{
  "arch": "unet",
  "model": "spectrogram enhancement model",
  "dataset": "two synthetic voices taking turns or overlapping, over music, noise or silence",
  "train_examples": 26041,
  "gain_aug_db": 10,
  "noise_aug": 0.01,
  "n_mels": 64,
  "hop_length": 160,
  "input": "log_mel",
  "win_length": 512,
  "task": "enhancement",
  "loss": "charbonnier",
  "norm": "batchnorm",
  "hidden_act": "silu",
  "pixel_unshuffle": 2,
  "widths": [96, 192, 288],
  "blocks_per_level": 1,
  "block": "basic",
  "attention": false,
  "upsampling": "nearest_conv",
  "init": "kaiming_normal",
  "residual_init": "none",
  "optimizer": "adamw",
  "learning_rate": 0.0021,
  "beta1": 0.9,
  "beta2": 0.999,
  "eps": 1e-06,
  "max_grad_norm": 1.0,
  "l1_shrink": 0.003,
  "max_steps": 17700,
  "batch_size": 64,
  "epochs": 43.5,
  "lr_schedule": "cosine",
  "final_lr_fraction": 0.01,
  "warmup_steps": 3540,
  "weight_decay": 0.05
}
Rows from block 2 of a small spectrogram enhancement model, named by matrix and row number. Rows with one number belong to one channel. Each number is 500 + 50 x the weight over its row's rms, rounded and kept within 0 to 999. All counts start at 0. Numbers have three digits each.
After each channel's rows are labels from the 100 clips, of 14976, where the channel reaches its highest value: "top examples" is what is common among them. Only what is clearly more common there than usual is listed. The data: two synthetic voices taking turns or overlapping, over music, noise or silence.
# convs0: first 3x3 conv (model.mid.0.convs.0.weight, 288x288x3x3, each kernel summed), inputs 0-95
# convs1: second 3x3 conv (model.mid.0.convs.1.weight, 288x288x3x3, transposed, each kernel summed), outputs 0-95

convs0.146:471501449469507552494495495540524514480466536497515641505669448513549510554688494562518510505527509514499473495497502647657546511498437481484577477497507484557510506486574483496440540501516529448701523542496506655494571619499567454430520567527470370568638493523473498505525579535619611449
convs1.146:522524496507544445518529478506495483509531463504521443497482475521443464462317499464542466530431507498472460469508517421468453497504570524491472513516498530464505513485360549509512504509485429550406502499501472364518512400511501534528536491518515565519320515422506499504495475506324408538
top examples: background: none

convs0.164:506535508461499490505499548531552424484503502500498465502508495432470490479484505480453499706473498510501492507501507479553460498505535514542484506504454446494486469468500472456522468476467492489505461542510483506439509556601520489507540617516510455519521537495439355468632693485508519479
convs1.164:488572501502511499510446496337508632525488498505537501538508494508524539506468545507511455337378500490520505512516462465479571491504508530485352530610509503483492475600488503469469505494516577508491513491481494498443517495502446543507467456483497510502390509494545484515482465526575279485
top examples: thin (high-pass)

convs0.222:466538506435515458516523537551575437470458512500493416534515521489488525408403496520499495641508496533505499505472485436497486481505490516527512514499452439499496463499448495494487465515423450563496491519518497466489538507562550425482579562539504411535519523451413431464579634490509521519
convs1.222:542537531463463501505434525419499569564481466494531507505487504452524526527486573532504496438466491521504522508528513465472566455504492501423423546615508527507482493621510490549526461469508563445502478481488485510403476565525450539561469463448497496486491510527549393480490488509565392502
top examples: thin (high-pass); background: everyday noise

convs0.26:521613566485498489505498532507501479513506497497473493516510510531442468441469537511482490622496536539497496489519496460514492484526514502574503506556465461485489460567486539536523416507470493534500472543499482495531497503569539468505502594500576522500517514448471461498615655486488509531
convs1.26:449454499501541504487476514377508557517463506503527505595568492486547626496533497542504500346422479520471504434485371495487504490494506552475445522561516430491492489510535470463407502502495514457501510453485492589412518524456473517449485516466461484501492497550557467475483446567533310488
top examples: background: everyday noise; thin (high-pass); vacuum cleaner; waves

convs0.128:570383615504506470503586500475496451512568494491483503464493498415507448517487650499488476497505508528500492489604560493494471511501505469549466452528501552506505495420496486522626470490516432499498511489464484492393499504575516674587486455490499483501490554466594459496506438514507469503
convs1.128:395411435528519511504479546508504432547475529517517496504530475471524504425540418515519504429519466528480504498463403511497396576478500498499598520545497436489614488405525486422373495508437456479505604455504503538497495524395476398422493510488464485500523474519503485563500492476400489496
top examples: clipping

convs0.14:485543478536454399526437491472523465463529520477466470462630541525480488461602504451554452520559478505460550492528415563610506432432452453499474508530531434604502499424504470553522498418463490406628499471464536585451485575442482479482500396489439467482522502489510541544576549403524535444
convs1.14:543535507519531489468504444491462541497542486463515502504552502500464451535482507652440480579462527401564347491502570498518583505519444508485449516499498586484521494566472498523455485528495520472515522516536474518493513580544520531475402503492514501520506502481491460506475505509498531423
top examples: background: none

convs0.33:491512523455502477502492560527688419473500506500488466489501502435478459486457519503458496658489483496501499500504481470531472495496515495499503499516442410498478479501480480445520435473471496482503463516504492496429516547577532485483534618520496449506522526493456366438658648484532522458
convs1.33:469554514493495500513478488388560619472481487497546499502513514499565505533464494458534490448393504512515514528474481493508606469505511519518366553597493510484468481598491501486483499443508575504498484467477464485461518538509479522531516443480497508511355510495511490463474445533538285509
top examples: thin (high-pass); background: everyday noise

convs0.58:518651569508499502473482571481534478559555502503421498498495592602553506444493547500414500493486499466509513504567460494507410524504499516524529602595528487496503540553495488531537461506492489493498498505492504494590495500441453477483397593491561536489515477485489639541590596483429466462
convs1.58:493505411477500534513496437543493516415367515519532499513500500486427489499503371493486519547493455477440499477423509499511571400470503513487471467436483478499420485507486443511446476508503504480505441499496518489498569513572488483491493529503426496553496493485425504388433448553519521477
top examples: clipping

convs0.119:493521526458507489509535537552585432492485514504515451512516471472466532482477521473468503638478521515504493493499474485545482477517525532512504460501450452494493457487494488443503449491466481519505474555510478503445520530551538449477556648528509442559543557486460378461638666501511525493
convs1.119:534566538489507500506448483362509622522498499503534502529512487499549526517500542513510470415407499496537507506513494478468593496503502519475376546628517495493479476613507486532502504496514565481497521478458495506426511539539449567540476449478499508493431506506575490526495476548573301483
top examples: thin (high-pass); background: everyday noise

convs0.52:483469497582506446499268519456492428495506501495424464581527438477333506592517519481462469520404533484516506499491552504549479411513530521328441491482495522452443476473498503388538484507455437511527484484487475515451491506494496494527463436490511541468456470494524506503504528411468451512
convs1.52:541482486475608506503657488606424495506483406449485495326504490507569319427517483498541530554504495519418450423541484539525523577520495468523544517485499408494462489494494568619328498507526517500515543632503450485542569451480609477496499533504504502511473515464425518517489479598466551529
top examples: clipping

convs0.179:486462510674541458503464491495586480522545519493441466484535417485501413521618487453523497438491494511524454499477479644425438487508529347428500447506496552492528627453581498472538540525449481511539500460490545532479429513457543493523569393491492573394600542574504560542508504410597495445
convs1.179:537515545481601474492558463509480501485555441484391487295491571540526342471514532464502404540486531455426508398536481578535518534523418479494510472500485382484448546499474548525518483430514507500502501538473475464505496515544482511493669556513515490539436488451485448530481521494492503699
top examples: background: none

convs0.117:510568474435433380442495505454586496467517491442464552489556443534501531448483516457503462453565462600433510514545424472483462495473416498532444508529504444514460483525449493518510453370531513376519507468473492531486500525534417509452451478477480429519488476530523483507525500467465507403
convs1.117:499508486534411494438482496461434516502492515491546474706524622492471486503486486655426478523460492412692439612497554500414538494507484505497439492501483646501525487537501456470423468550527502525492522473501486516465504504496516518491398527453515501487476467506532475510477482488486471441
top examples: background: none

convs0.211:542533435514475438540447447500438444498437462489491503492455436466436501575518447487611476513453507410541492490439599507495543520494484490403505491428453555474457560534496539329471525491457523547496432461475451497509456500474507542545561471476497566464503494494517445499395436452607502494
convs1.211:491515483418708496507513532513485463488457479505523471458552475509458540392545500563542542441469452624423501425444430528490504433487495515519484510541503408498518494502507483495482488512426495463542449456515489538496494560471522488459588488534470461558471429529452414463507486505489468575
top examples: background: everyday noise; clipping; vacuum cleaner

convs0.126:498422438499513495500486333485506506405413505502474533484508470466535463477472433508500489316497505488504500489446564485479498511492464476494503474383509534515479462367473494514380493520525497516494512483504514495490514481453502523514519501506462464497510500448473495472281206535512472502
convs1.126:504524529449445496447353572481507507584502508500494497530508504504515549506499526563437405436501500455554522500540410487499531579504467481442443522615499451499582500600532498486540479494408568431499531498492514547492424625377501500496420486459536479489539454607582470568620564398552498487
top examples: pink noise

convs0.75:513554527477500487493463543526549419497494509500492461507535490490428496495486524492456491665476528509510498479511482492559458486522526533524471501510479472508513457498496491482538433497463475535520468574507492503469505536574576485528526605513523462545529540486465382470625690483510507489
convs1.75:520549516496510500473450507376505601550504494501544502520533480471540526518492575526505475407408500509505488476522492460470579491512500521468376536649513494477495484618510501523515493491512568489502526484465491516394512567532441572531485465461504504504464513508560464514496480550567301484
top examples: thin (high-pass); background: everyday noise

convs0.97:471540543582502480464384531487578461530532507462354499508591517530471508451504499517438460477493501533525507507499473530490456519514594543387426526548523542576604496507506491441488561462475505521535551456510501503449501542409543453511429264523488525479497488499479561552571555425464482467
convs1.97:501465499468527513527544415590425506371504480493427497430502497488496428492521426492501504561503497423448479460444455569512541508506478543526507506294495433545344509503485483568388492498511476471491429524510545472510545403562551486497542520497456491497481463446391548451464443525527601503
top examples: clipping

convs0.230:435557549612502516476332530457601477549530505497431506508570503505466513458532556518440499453493513517514506508532473536486470495528569520358492504558506542517564483541525470421507575472497501506544511448493510517424506553409496479509445369502538520493497481498504539549535547474455484447
convs1.230:531457485453518509506569443591445509334498472468473501459489459463505408488516434501503547602510510466446475453494489544512517522525500521536509521305486439517408514483452517598319505510553479510498417541513517443503517445578554495516555515500475503503477511430375532451451471557518608513
top examples: clipping

convs0.188:513371607521518486497526506468502472510563500487492514509507480428504461489497647517488474496504518516502505502604596505490485521497513482541476453536531604516516478416500469494625487482545440493508503481462489501387506519567526663603490481466490486509499558483652467497502469537526463496
convs1.188:409395441537500507505496548489511446537498513514519499513522451483553504408533417506508502445505491519501504499473463500484400605481499500503617538524497488473603491370512495443407510506453428497499590445503500523496485513374480465483493504494483494498535494507509502564492491488383477493
top examples: clipping

convs0.266:486500481466537544477583497557525492473466488494500567484568502514568488603696476531513530522576499519502465507488486705590539493492460468486580484490497459615557590493614485503402563478484527440642494487523509576506532567487634428406565564528479413522615503534442516502518581551661606420
convs1.266:533517503507547452521503487505494468503520462513514465479449456494398467408315501420559452525446499522433461462499511414478443486504552508490478499526495517411495533487363545508530486503477420525410503476484466362514514397507483514528573487513504547508343516437502481503505492492311391566
top examples: background: none

convs0.280:488577618509516525488487549502542430600571505501490483502519499528484511452501644501435497509474499496502508514625473501524456494501480506459546483633501493500518505574501515463579487508457494493503502487497511500514499509476495478498500710500535497515526490487528527510568601509468503475
convs1.280:595573501485483507500498445517465598413417499502519499463454506502472444511483493475479523615493526485495474507494594477510646441504508508496449477432481545502434494581478501607460497506514595503489433532502506440499529485624496505553494500515508501515500528435435520421436487545640478475
top examples: clipping

convs0.76:492581617513518509470489571498539454605606505500479490532518524530498537465500622501433493501488481491498510517610457502529439507473490552471543535662515497504516535574501500487595490503444475486506505476488508494523496524459487494513474699491522509526530483482555553526593583516457496465
convs1.76:556566497461468511530492430522465557431395499530509484490436524513462441521489463461459518593489513472506488546406589489510621377500515521503431471440477553514391472549454495577484499504509546511481416525498515432500553450636505508527499505527512504530497508438420545436433465553598498470
top examples: clipping

convs0.156:493542615521518522481486551498538453620606502500496487523509500525502535457501635501434495500480493487502511514619467502514467495481486531459530509671504496500511514563501501474608527506452479488513502481495512504511499520465488486500482697491532505528530496500567543534559551507482494462
convs1.156:576556509472452505504503434540472536405396493504512496483426513506474421516481488454471521604502526486516476524461623486511628413500518514499459465406459561514429475540447504612486500503518557522481414534503509410499542444626499511557503503540522509533501542421405532435420458552591517473
top examples: clipping

convs0.213:501494474482486517503527562544532526482466514499511560420620496502552411615631475458517498552518499496523492506493523726608524492487442412501550449507498471650514580495611492541410550490477519461676507490515522565501522653504585436433553533540470407478588502496473508527537605560694551470
convs1.213:529527500526515450534503489505521488510523464515524437471450482539430469420246501446544470502468500513463483495497504386452469498504603540499486507525498539390533521504352547505519520490486474553374509488495475340521506390485477524532564500538507550534357540397511528506496457506305431542
top examples: background: none

convs0.241:483586497660499477508367546452495481506498507497411519535546510608487509495515504510454482499478585506568519526510509529500464489543587532437475524523520623533607485535499506432484626477511519538525517522509512513508475530435536460510496322503549540422478521493510598565541586434488441480
convs1.241:538438485457605512492569441559465516350503498453481508462530467438478476492533460529504515531498498463443480464498453555527529494511460529544508525282501388521373519443500465556413487513528445450529428549509510491492524484546555476490508511493452471494464459482361487421450460556520601490
top examples: clipping

convs0.103:500355426502531497498507374498500487425438499503471514433504500417524389493483434484513529361491482473502505484440550515486514503477472460475525486399499533530534488384501475508407494506505486534494474475506505472413509492471557514509540573501439457491518519430469497463359256565569493499
convs1.103:489510537495463494461394586461518499581501521501474498512529535497509556477487545547448394412494499479541590521550367487501499606510474507436435560641500436499652498561537491468528487473449549404501536491477518551475398578383458500490452479472525463494498466577595456575599553376489475523
top examples: pink noise; electric buzz

convs0.166:544533450519478501533470464476499584537335454485573515488450515484466528531539437494664464527461483361533515564449485538415516598514487517513493570483476516454453592551518519477360524473541503486489440530475417513534475484475453493524440412464511584480493428536536458545451502515502451490
convs1.166:485470467451549474457540497521539413484478423459513501510520424478473631437519484537527534397497497627446498352500485483502491498505508552517485528412474496470526505489536483466498510460466495526514443429518446516496497566358537458504553504508498473597537516559425449459475533537483510500
top examples: background: everyday noise; thin (high-pass)

convs0.104:492562626512506517485489543498525457624602504500482489529516506531499550470500644502435490501488491501501511514634470500526449496482488537472519522663513491502517535560500512477601501505450482491504509485493506499521498508459487474495493682485531514529518473489541554527601586526453496469
convs1.104:576549500457488509510505423530464544412405499501508495465460513499471441521495489465478522605504523490492477510456591494510625393500508501500463466429473541508378480547456503597485499504513551511496406524503506442500536470650499505539504501529506501530502513430393527421446467563624548480
top examples: clipping

convs0.189:509461498625420510506367502391573511508514496484480483491484514457479380461540491483498483499467489470524489529490507556425457468497632460483444509502513563474460479501541497506500514460500529511514481492488513522411413524491428521565398258494493610300481525522578492489486471434498343447
convs1.189:503443488578494497424609516487515494473506478465474518448508496484565448481546476352503461533461549491499514487501515561516433536510469501513461537473486483490497488404507554520495508462519413510506556528490433471498485443489502512518515512485536467509424509493465531537456506503384459549
top examples: background: none; clipping

convs0.55:501533509468497482524559535550540405485496510503513469509504509448505486482473507485441491683486496511503494491501516467558444495499556518589453517505455487508493467462484452461519463472452460496503466522508483498461510548551510489515506644529494448540521561473435381454609671481471518460
convs1.55:478579497508513499515432493362514624535480502505513501493514504488490510501467542512497427378369493462523508525504478464460564491502503507463343522595511493481474466610489483463480499500511574498496512484468509500429499527540430522490474452486492505498383497488544463521492488526536297487
top examples: thin (high-pass)

convs0.41:607441526470483442477615449463468431478519486496474482465474492457499418515463527453452468490493566532558470471497638479505418488547506474519429447451497531511478469460465491508528436486511491529471504504484483461442480479581518603540523457478502477456462580432505436441460361517509428503
convs1.41:417447455520567510523498535558479463522391539533504495494510494462501504431525444538527496442530416526456514503471328519496462531475497503492572500575502369494598465461516484453335486518443506425510572485509525535494504508443488358385514551495418473501498432517480473533492486505483531500
top examples: background: everyday noise; clipping; vacuum cleaner

convs0.277:574523497445480478489729489494454530489502459483486506415442604525612466529496486465490501537593496548511467484496508494504506534507477437655500577491497467525486620498493485556501422487534508535481490547483483487538493463478479514498520508488499482467531505506479613465506488512550495499
convs1.277:447498502553609525511416502472514434465431568562492501416537492422379516442475497512519524489487428484460495543483414505501497377457470422503514433457490409511503466467506481461475482535482473459518513469504535574503455562519417425442519462500406489497485458491442452466496507468455487504
top examples: background: everyday noise; rain; clipping

convs0.83:480618506515498488481384521474509489529494500499305498486507466604382441512517509492368500501464608499553499508533504501536445480631511486436487470529496518481502456510495513431481443496497509507516488565504494492604496496502476426503449485499588529441482475479447635540561555480464489486
convs1.83:530449479508570516529525437496437544395476467464488505450496485464499455493509482524515533502501499439438493455538418525515557513499492513504518550363520358501358525490502500616362491519550490455519445553504557490486532516486522497505507526489437513489447495480448522437485438555496546519
top examples: clipping

convs0.196:483524567398496457519443520496463519513513494502520387583495510508359555462365550486562488581482514513490485460520481374502525487507465550506508518536445409472429468521386543525554432512433501580473481531483491440533525462581534452448518528492554436552493482436472423487593588483512483588
convs1.196:487431515452501500423463548428456561565496459474504508493506456449548532506525512543502539455467486542435512386494475505506515495498484508501522551565511482503477499481539470506482479462483507416510490447483454537405472505482500559548446493429470472506546490528558469522503466575513380451
top examples: background: everyday noise; thin (high-pass); waves; vacuum cleaner

convs0.118:447557503568518512482373504472547492503476508500455491506566446573436513500525507502431511459452610536562502486496512511505485459561506498357514458504495534495551452501499522376440551497492499502511498491510499508528495492483493417486549524504561514462507504507476514532514551484478496490
convs1.118:563464555484604514504549434538466547365489469403487503409496483435529438493510510536518547547513513448462470472555416532527557534545460507591531532344520365513421530468500507641350499511521495426537473571507558484503483514553552499519517521481456495457414510481405514440470476535510574493
top examples: clipping

convs0.168:542368616508513476502589503482492455513577497488494512476497496413510450505492660503490472499507505528500496489615559498490485520499510469565472457533511561507509494420498468511636470487524428498501512495459483497396501509555517680587482463475492489510493547476599465508502456508503478503
convs1.168:395398426525524520505477552494504443554482530531529499505534467470528507424539413525527503426515465528460503494469422506497385575471497498497593536536496449482599491404530490421376496508439432490507592455503502545492486531396467405436495503478448482499531480520502492569501491475399477494
top examples: clipping

convs0.59:532490484480433467491433479457620495496506491498399479436480467481405270485441487484435489474490474482499483504488454482423463457496538460472413465482477419475434492505481502522507439465489505452478478515487517482453499521542458550494423417503524486421470585375557442439443417493589456444
convs1.59:485484482737404498489541516497562539525497475490454513399492578484611431460486468314492476504454512510525528528471521512500461587500515536549481531623494562471523481461502510482464568461512490505473546515499402476496474307410476478513466519484515497506459522476519565537503509507365458503
top examples: background: none; clipping

convs0.257:469538503451515464466474445550701454469532477449371511480520465491449488479450539558433489486497495577457506470530455480513463496495527495456405409504489414514503453489478486415511505428497484474503488427502438493416575514464544473466548562585465408652551593473481432473505488541527544440
convs1.257:444500490512363522529454509465580532504490542544398503407436528483578368509468437410437455542456499372499514596408537524524510555486508456444487499487501507502480494501463497509393501495513526504439519470446513428480469330591440539512507515477499511489476496420550537556485489483528485483
top examples: clipping

convs0.186:499632609495504514499527534504560443527509498503416489485503524532472440488498548513425490585497534515500500494528477496534429480556504502538527507573490464501503466536501508528509436499469494503508476513505499508523493514486525417482499706517563505498549511480470474506629637520485505496
convs1.186:476512490498547518490440479426502596465430506506525500538525511483489574502522450515499504448446446500477495457459412504480584439477502540466425506539510397501469498538541448507460469499488496427503503449464503567444526546537473508463493516494449501513430476535526498466461425545528372486
top examples: clipping; thin (high-pass)

convs0.15:489534599511530548494485523505538426614571504501494482504515494517486516441503641502442503499473495490502511514625475504516467493481480510452545477656502491499520504567502501450594500508437486489507501476488514500504503509465495471498503715499514494527533492498562517525557577534471500466
convs1.15:593607510477473503500503436512483578424422491501512496476451504508476432512476495459476520614494529494528471521492610477512649441503513507493457469451482569505432489579464507615493503504519601515487434540498498431501530481627494511562507498533523508515503546434444530444445488540651496474
top examples: clipping

convs0.244:443554569521509563500412498497585450576511506504507489494566487522441493452517595502492525478478524497515505508566483519504502490529493499341563453540501485493521471539513569400500524505481504495516500459504501508482504509453473470501520627505570500512518489500501502554524521495480501469
convs1.244:631530536484500507502503442519440601396457464483522498431443462513494416492484490493499544611493551498531477484535589496500621502554537522491502515371497505498450504516481518678424518512511546498460450567503512401495501483541514508604523505504557517503472579435429537445447444529594527494
top examples: clipping

convs0.283:545574500515421478511526493486450628522446494487542513460434522549495480507436481491490476564510525513494525549492477447524477595500487483700495547505501530511529617538426514558473485492509521506433499512488473425611446423511509502537398464482547546434483462471501698501533554436469491504
convs1.283:387444477505613501471471498430557483494500538500490504507664491446431678455503477528508505336447443491456499489461336495494486392494508507500480462388474410481454493484549470353397513507472474498509474469500506621481471546416499428375530455484437447510485422524454449499473501524472457505
top examples: background: everyday noise; waves; vacuum cleaner; thin (high-pass)

convs0.217:529614532493492519491568515503505466513522499505451505475491607553574453470504515502415509578548516502510502492524479493529431475505511480715502570536520488511479478503502499568516466488518501509511465549503512508567488507480488458495384601513536496479526543491470481503523565480442497466
convs1.217:424505444527538529501450503437513528481416527531541506525520491413446532470483442553492508419463423479465504500454457482474538411441502508476438493552512453487490485535518407453463450506514483457505520438455497543410503561506431492470472512485396497517465474515495453448449465538480429483
top examples: background: everyday noise; thin (high-pass); clipping; rain

convs0.239:467477548431489483527487480494421523524516486502585435580470458493490559468299559464606483448462502437507506480535485322431523491506456555552516528515500480485467486493397533505529491541469511539410495503488478394519505421517484404461516433483506503490446476448452465506530427465499424587
convs1.239:467492513460469499455473497479465490494499481500456498366477561471447480512488500462467589534470500606414487502499506511488534429497498500490501484409492510495435503499465475496501484457487491451507462469482509458484429375506492500507451493450481483502533498462493492458517479507514454381
top examples: clipping

convs0.219:475516520614505491518361563478553470529505505499438528533560515521495526453519525524473492485497525507538508521511495533474485495513635550388475530547512577535562463526525466447499657460501511522549512491517513520433501569457514497514482268504518531475463505486512489555522558439487477460
convs1.219:511423474456551505503595413597477504326505482459504503499506452478514464490516456505506529544497505476438481469501469524519523536527487542542508533254478438515410521459494518548355506505544449525490437558513508476507535437531550483495546509509470486495485501466352526404458465520517589510
top examples: clipping